From a checkpoint of a small sound classifier: normuon at rate 0.011.
Rows from block 2, named by matrix and row number. Each number is 128 + 24 x the weight over its row's rms, rounded and kept within 0 to 255. All counts start at 0. Numbers have three digits each.
# pw2: conv module project (model.blocks.2.conv.pw2.weight, 160x160), inputs 0-159
pw2.118:134137145138102169137122151145116115155146121140124147110126136171125141121130139140105136127089107079146135140128096159109076108141106109126087143090134139164146142160134145111160121153110099128121105132128122120150127110111142145143193131174097102133088128134105077149145072119143165129076077178116143144147126097107103130187108148155101105125197118100128103113117092126137099131133110154160128173122122190109118123116135126134112124092134122117160149095125114124131118126170125
pw2.119:173146149122118124148125157116146113129162106122125134065098132085135125146130067157117130119060113126150146165097116135108123148114092114129111131109169138115123138138129131121134153147133145151145122101192126137142116099140147089096144144196114142131146136139103091112109144139119108126158139122118099083085136144135140095163147117170184140129143128116076137112128097093109139107094129141100144114130113143138129134086130107165104165181113131104138091095157134140131103164113124
pw2.120:127149096142117152179112166131131093132107130138122117122152127100144128120117107122157099186134126145089096099128133138136133117116102115129087149133112133136100174155132133102079184148158155133127123158112128142152131147141103111139137114171082137188141143138119113090093084134147125127134140089134129216125131127104124158101154127157142131121101151151121148083131160169179134144113120150134129153070141146188138114150139110144139142161143132153100101111131103145128145121120135
pw2.121:108133096102110099110139133124143114131101112158164167149126122145134158100138106085180124151102138123142138167145116100159120164094136111157136112164110093164127120148072120133114123139128098160109117100151083152117103119164125111138101137110157140159129133107083147169140117127093088106125156087128119158120125115136134079124137104080114124087165138102136139194127105106129105113124118134115160144148084112108147065125134107109108124119085115117166116146133082148109095125126118
pw2.122:119150140146146132126112171128195138154163120104133100117176104130101138148097122119144137124099141120100144084126132145116137081127106152135147147177080130140170136094149155108139145119139093137079130126098164116144108112104098086112093124144152144113122103119126136139140158085125174158154143149134131134123092082122130095089103138122102098112115114132129092166166103126107073151118132133146115151154123114172133141130111106140139132123145140150106143112097166113064108090086116
pw2.123:167122141112151120110119117153133146133102172137147120120100125125167126124104089115102115150166131131208133146161167150135156193140133143114107119088120159179123081126096114140132120141082089090132120124136168154142149138143119126126163122142116133142098121136106141155192116129123093137149141122145123139114151134126159173128141139166151141111118181126146146147129115130117149116162117125114123141147068150109143194164130127091127159163119142144084163111151116114103111125144129
pw2.124:128142086136105126121114074137133095149152129124109142178145146142202113162130095109091117145169103130128122161190116124133120060151139101138096128117177133162174148150128172142114142166122155106118132118128122111133135180148126132126130152130125077104145136153126184109142139151122182156120095133137135129116139129099116109115119140138152154115112128128139130118152096127138126130162125164176112163147132080171125105127118149107115121129139166131121152124127127126155115176108170
pw2.125:124139108141115114118144123097149124165124155100116129149126127187102115146099088122131109064144122076167092149164128149147158092141101128140125107131143133159161112151128158135100147106129142091131150102108104142149119097100107148135123121044130122116113131168120115083167157103107093094120097139114141139134104136118110121097115147139117094124147134119101142101124080086133118141128137144145117180110145137061136081128132123108106095143125086158154132102148135111154143157129129
pw2.126:129157139166112092153190149107125110117107130117129119114131132137128116190148112174110148161132130129096127130124131131135156119145103124152099150105109124090096141127113155110082111108101068159086155156104142145197143106088120106115156135137155084114118125134151102146102126139141113100119120176128128145063109123107117083156122136092117102111115057115134128111122069111159152110120151112131129124133118125092096111082148116111078135146125143122117132104135115123134129131143113
pw2.127:150119113124140158159148108170126170149130143207127119109098138131127105134103141093134113125122141104182146074117068170126151101135127114132115154117125139114159143080118135115103112144101146152102127097106106085119161096119112147145134126136095121113140156136113089184176091107123089133096108125122143156126149103105101156145138134100116163158164120125117106150112115107157080114123134176120116120101153156128127103119182150134131146167090100137147137135155111135098145137129128
pw2.128:147117098141144126114125152114134139123123145147131128132121116072146122145146132120138148100115169145120172102103113090142137101130118127122134147101114125123177150146117125135152076150169165108129115113154115097149165091170110142118128130085136093141167157139121115146108131166127077125117131111094150125144135142171124110220139119158137126135110143141130130112166130155165109119101108162171151116143123079127134171132105083110105131139105119137136198123132098143138125118120198
pw2.129:126124141142115099128153093141158143131190117129168150120130106164092149124124156150124130173110145120125181098133125136129193143096113145131126138139148156094109093091174113100112165137134148092118170107135109139102174122121109159135181121120147131119129158115129114098113178117092143140124130140146145130119139149161151113168124139100108121138123109110198155128123125134121128087111099137150103123158115091113118165095126110127096174144109153177108173093120103125147128143115153
pw2.130:127142098096167091122123142157134111139114150120125123146124123115099155124122114134093135120152122199110114139109151107116149152079109091101115106140104131117104109109116102126123153124115129099115141107101131104134160159153128097138145129126126148154123112127145101151131126100132115136044087092148120115132125188119110119100125152145131105140142134127090093064128124094103187112110084149098176124126119120126149063080144143100141134151120120131130105187138107102138091121126147
pw2.131:102148124136089164128170139163151117127111112139130127157134127123125132122099125088147110097101157107158142104140127129135128099161122141135105139115141115130102185143081119095151094155146147132113122158138134108172139086143119105108152123074125140120101150141093116108150114137133163123165091117122134201161134134097124113155129122129173132090128150106097168147122111102106155132138115096175146179137125085141117113101125106096123114135075099129148144125177132136067147121107097
pw2.132:156086130112095109135123117136163132118127109159127086113102124149163136161161097133108136131122188133156122150074115141149130185138097133108140146131125151174162118118120146140142147133143137095140104132134114156099108105123148149162183086138134161153119144084162103127128136099119125116116116112152099144090120156094115145096092149130140154118084182155120113167134154116155099152121130139121152159140122129132184115119112098166139168119098097126119120081175109122083139142136121
pw2.133:179120115128122126128163100137150161140136121124143135119164098199139104116087110116129111152161120156115118101115167164115166114114098098172104148143165151137129149150105134147147114121090096080149129150095166133161123101168143125168117150091165160108083128154134112099145152118102149111156126062115121122132109109117150127123074132150151136088115128160135097149130137130113139103122110130094114138192106125132123139100134140098122142151136105136083121147120093148105105126141097
pw2.134:135112121122100127130100122144151116122113162122128128139119170130094101129117102099103117141123135100106111142160193103130098142108109142161182116144091129088119101102104119072085116123153132085118102176103137132154076179155128121101116130130143140134161150084120132144196155120121122124101128079133172126118130153156142100111141147145138137155149091145111123120114129144160132146121137143119122091122170155140109191126124164144157144158142123128158145132089166121134115142165099
pw2.135:100175101131135148115121119166113101148171101094138140155162144144125150160174099169126134081138155120098121150119120119107085094116106095124150133141105127139126156087161146086145119131127119164107120133095120107136152097115128105101125137155161124080110099148114125191127110158138137107126083128122122166129115177147122110187176130148143122115099129125135116180117131102144122141127127118136111142166106066155108134168123136123106120152159140112151140160140170154107107140093129
pw2.136:135101101153135139136136141123122130099127086107144085087179085122137103106146132080118123109086127162122120085128076128066116114103132122146164162097131130140123170102096089150139090105129138125118122117092110120124129145121138110131144097150123160152184115144157125124108107109096158123106125081096150110165123121121098114097162117148129135139112141109145100125163122181131136120098142133145114126155103139142160145161124107139163114092081110112130140109086116114113152133058127
pw2.137:117132132146179087126131175098129131114131130176111105112124127173126134111203137162111116133078100127133127136156130142101172143137163148131082148089171092117166148071164147142107094116149154141131150100183108135102127134129098135151180122096078151139126146163100144106130139150135122130132114154102118114122141141161154118129116150124099126137104141122162157094150184114139094126129122132119130143121120138088147128124140150118099143085136140155142122144134137134195137141132116
pw2.138:162153103153162156129116142115139097142141170151131142152115140129094122123142164134179126098110100159082130109116177129128143118146155124144135153158172100118165102129141146118136138148086127127148178142180125119164096157149139122124116125077088093124140137142097147146161158141142144124145115099146108159115118137132115131135180115136173138149146189124163167155120144141106135161157104147117131133162167142086114159130118170112156086122160138124148117149121161119177121111138139
pw2.139:146128121097130139144114145103144123117150132122116148146133135126137115143116119107129114134090118132153118122111103116175126071119122148108133089111116129131135123092139075138105165132164089170117174129122148132140128120137146131144165166110147136112137145144129068146169114189118146147107174172170133112161145130148120137110121102150137115145128122083109157108103193177157121159141120131156117180141126143095099117169151097120132145070126139137147153186107129137086099163136133
pw2.140:129133122097136105113170151122161130125135148038120139140143083122110112092091138129115132132115158195128104075140143129127112088087096091134088145122123171145102095139143115113094137126159115072122113127107141145129139127122137120125113087124171111169132153126161120098134123174120125113119126092140137160154135147094130148118119113143154120139161079106135170121153112135149120100134156142125127100076102102157095162117143110156132128126107088122121141120129108098134075110120142
pw2.141:162118098112175117163162151136117127175138118158072160119093155149133106094122167129156136140117120176111156139160126091106131130122168095133135134145131141149139165136104145121146143158126098167090122121101132149125102122156120129158116127126116156110146149162135127143165127124123182107146129158131141095186115138106167114159122107129142122103140118114155111115096106079102162119111129166140103097154160166121138112137119101084140134138126112093115127143135069096092175141098148
pw2.142:075106095177113161111158157134111110165132147101130101112102129093150093114156126099101128163120121150117144126104108073146133104161127130151114148111099153117126146124137161145112154191141125128164165136144097161123144113097153132101115127139114127112129138145112130096129105108181129105140166116123129118146099133144147158147119146141117073129108149162105096177163093133134093161117145114148147081080080089124166114144081119100129115158140142141107135103121128138157100144126139
pw2.143:121165128161087097130131129165110101123118135119126121133181156116130131132142166120111100125117153134104132132134133112120156136159108119157128158148148158120123117154195170139139144124165156183147132093123095108113112120137145125124090084133113059111117114146109121111087114154122152141114145182123162116092112085118099140126146134168134114122152098080101102132131115103147128161140131116108120087121126167094079128118128142166134134180142132084165151093148118125146173153121110
pw2.144:156130136139131172179108122111109139143118125111138105111117119152158132143115135126130163158150089149159144163127072112102187128129086119134121135120172118162118183119132102139141162087134142131174107120104135128094122138102151129124134124141182194118100131133139122116186130141129120137110099148114154105153127134147135117110148118176102160143076160149158111115136157148131137111144150161127084125117113083113175128158109118140162136124134127162092152099162163132153103127111094
pw2.145:079147120120121157140135104121126100113093127125110116097118159107117122130150193128142122125117110115089096111139164164164126145115136134151130120135072174138101119103129141131146110136119153141115136132166082159142160114121127150127147093146095117126134152136142149081132060127149179135188109168145102145138130115081115129125131110133145155076165157130104116146128122112146117083177114120093148076120118140177151125154148099129115098139151101106121124116129153147108099123166108
pw2.146:134109141138148181120143121101131131082090107146049121081143129094120120160119158102142112127125125168109133109130154123097134137096133124109132132144119172183094116149117119135107147141095169152131116148150193162138112121138143138111138115129136116131127146137116140143100103187140108095106138097104122206157140125101142132171117155164116123105158113125149111114134169187135116142105139108122137120157136108147131174093137131123125129092120129122148104126150134109086125135168163
pw2.147:117107130156172109150108117150139113140154110158130146128137141133111152139108166140146109122160131130102128136117118192112171149119138151060137099136132112137116148109118122157078130150112110137133100120122131160115114099081134125119119133121137124147131124141167106139147117137122102147153121139115068144184090121135134152091089131118116116153089119105084055084132135116168120119122145122132067128144129179079125118157080110151141071119130125106146078130131140119131120141120163
pw2.148:130142143128112131091131128172181088121119154107115119114152122145140117145126097142086118128142143104103091134111125123136111136137119126114163128121148123142133098110093124127102108139089114135101130148149170122107142100200105069086134144161093097120132096129128201076113133136119112136118147048142108150182126147121135129134110173143138119105113113155120106151135133144153117143153130143135147121151099098148102171157127124131104110158146131135175109152127128131103082149077106
pw2.149:105159117129094124105121095099106136124151083132125159122114159132081113168132127130165101128130130147112066152134137141153161108097153166109118110110136151119136179118151131126099088135156103141136133124111115109098148084116095104112105119169143125102147172134147153137142133074167146097155142135133104138113141062123157114152097152140145107169097112134105126139125095070123184120110126165159121156144096128132088143133118136133141140094136158112162117112109112142132081105116109
pw2.150:076123172126110129108143123081142097146133141175109127117149122088163115104130133083123146109137177121142065156110133151124124131088125111160108112104137154145124172122118095153135149071110120164127139110128099164166114140137163143101156156145111137159093100138099138103131115151119162144144141131087141109107126128085105189125137122154132173120122124110156108117135113148163137153130177110132125108128139145111152151107139101140159108083124158097158171113144106112114139154116165
pw2.151:113162128124094101146152130137128126149134142071101134110101120139122168135130123179137140138096128132098148100093135137114127106115083145107097164121150124105145125104160163148147104097087092128116103162114151139177105090128103104116061132118127124156139111114116107141181140117128146106148167147124141089100133128123162113154146095132110140164147126078108124142122121083121116115107132124173119146099127168119103065079109107143092154106107109120107112126097126156118107140079117
pw2.152:129100110127056138148162144136118124112151108125108111143148128159140158140147134145117139151117151129174116101087153157121123125145169138154180116099144144168159150143086124097127100149102135167135089162161142118147147092119113104129123146121117091125128183147121138131128113110168117143155116132137138101102122137118157127113113125117116097122105153102108122201123117079160141118142129147132182149154097162139153092119128118131146110156152146126127072088188124089152111138127152
pw2.153:149156139112150112103114124101155133116062098134160172169107144072134159151169118134138153126098133146136163169155123131127137153139105122124111135140156107161152135184157107156168083080137129130140138055106125184145087135131099112097152129086135150151107182111129105151087141158097131112130125130128121113097142188129141116163145130133118142138172119159109159081118105168136126135142122130131120097146133090121140111106129144114129127160129112112127144134116131140124115129115128
pw2.154:091076106140114099147130135149128132128128138154121080153107154130181083121119138122146137133124157142134163142081104161122179148140123104133121136128104121129110083120113116140124148118103103121120140146137140122115111076111118125134125155169123091155078098108128120113117125118133152125197118090147164165126132155154119171078134126129137096124182143106118142127154143184102136149117195108146164122123134128120117139123133100125143115103100111104133179156145074128083113148116114
pw2.155:137155144103149188159184106135123130159128154126109115141127149122119108110094126128143135173142136111133133129178127113133120197118085137122127105130105122136106113131114103136122121163151070113112078114111129139116112114100121129123129134184153159131144096129121172151125143136154069153135167110116130138154111098171099108123132074163141142134117106124123111126098084143153121111146119103098117138140085054099121110148128204162129136120143132148096139120132140111127105135138135
pw2.156:128143108147175149136137155112141131149151125141102141120147139108131118148127142114108140152157089106128126137116135154154118114136148142132153089129098113204128177170071152145112119108120149184101138130130145103136221144104137156130142115148110129145096120119154173170125159111116142165140079063074140167117127134127131135113164123114166149118111112090099139140123106101121121148108141137123138128123152133125130119145149148107145151152153114093165168099151137141165116108122126
pw2.157:122146139164090124094051112123142132121073123070134148097141137120110128149134110115112125129123139176137121153136129126176156146090170143133130100153164109103088138118183149116127110140151167131151140154130096160102152136156080122156154126084164106133133126138106115099119112115178179119127133113141144123109151130171137096138123137102104097145129127106137113172135133125146137146097177122139108126089116185149100151099129135168135127116141148145152129114105151123102157133128098
pw2.158:083134127124128132129103126133108114119167060161127159134092131114112131132126124122091136130107121094165095141099137147088117140099123122150134104111126159149147118125109106115143104157135141185105151070115071134116124117105145135109098154149158177113131117169107182210148084101130151120135112183125080109131121114138121093126138144111123128106181156138111162146090119145117128104151139127089099114149124133107129131153097129109140091140137137101106163122144149130109127102122118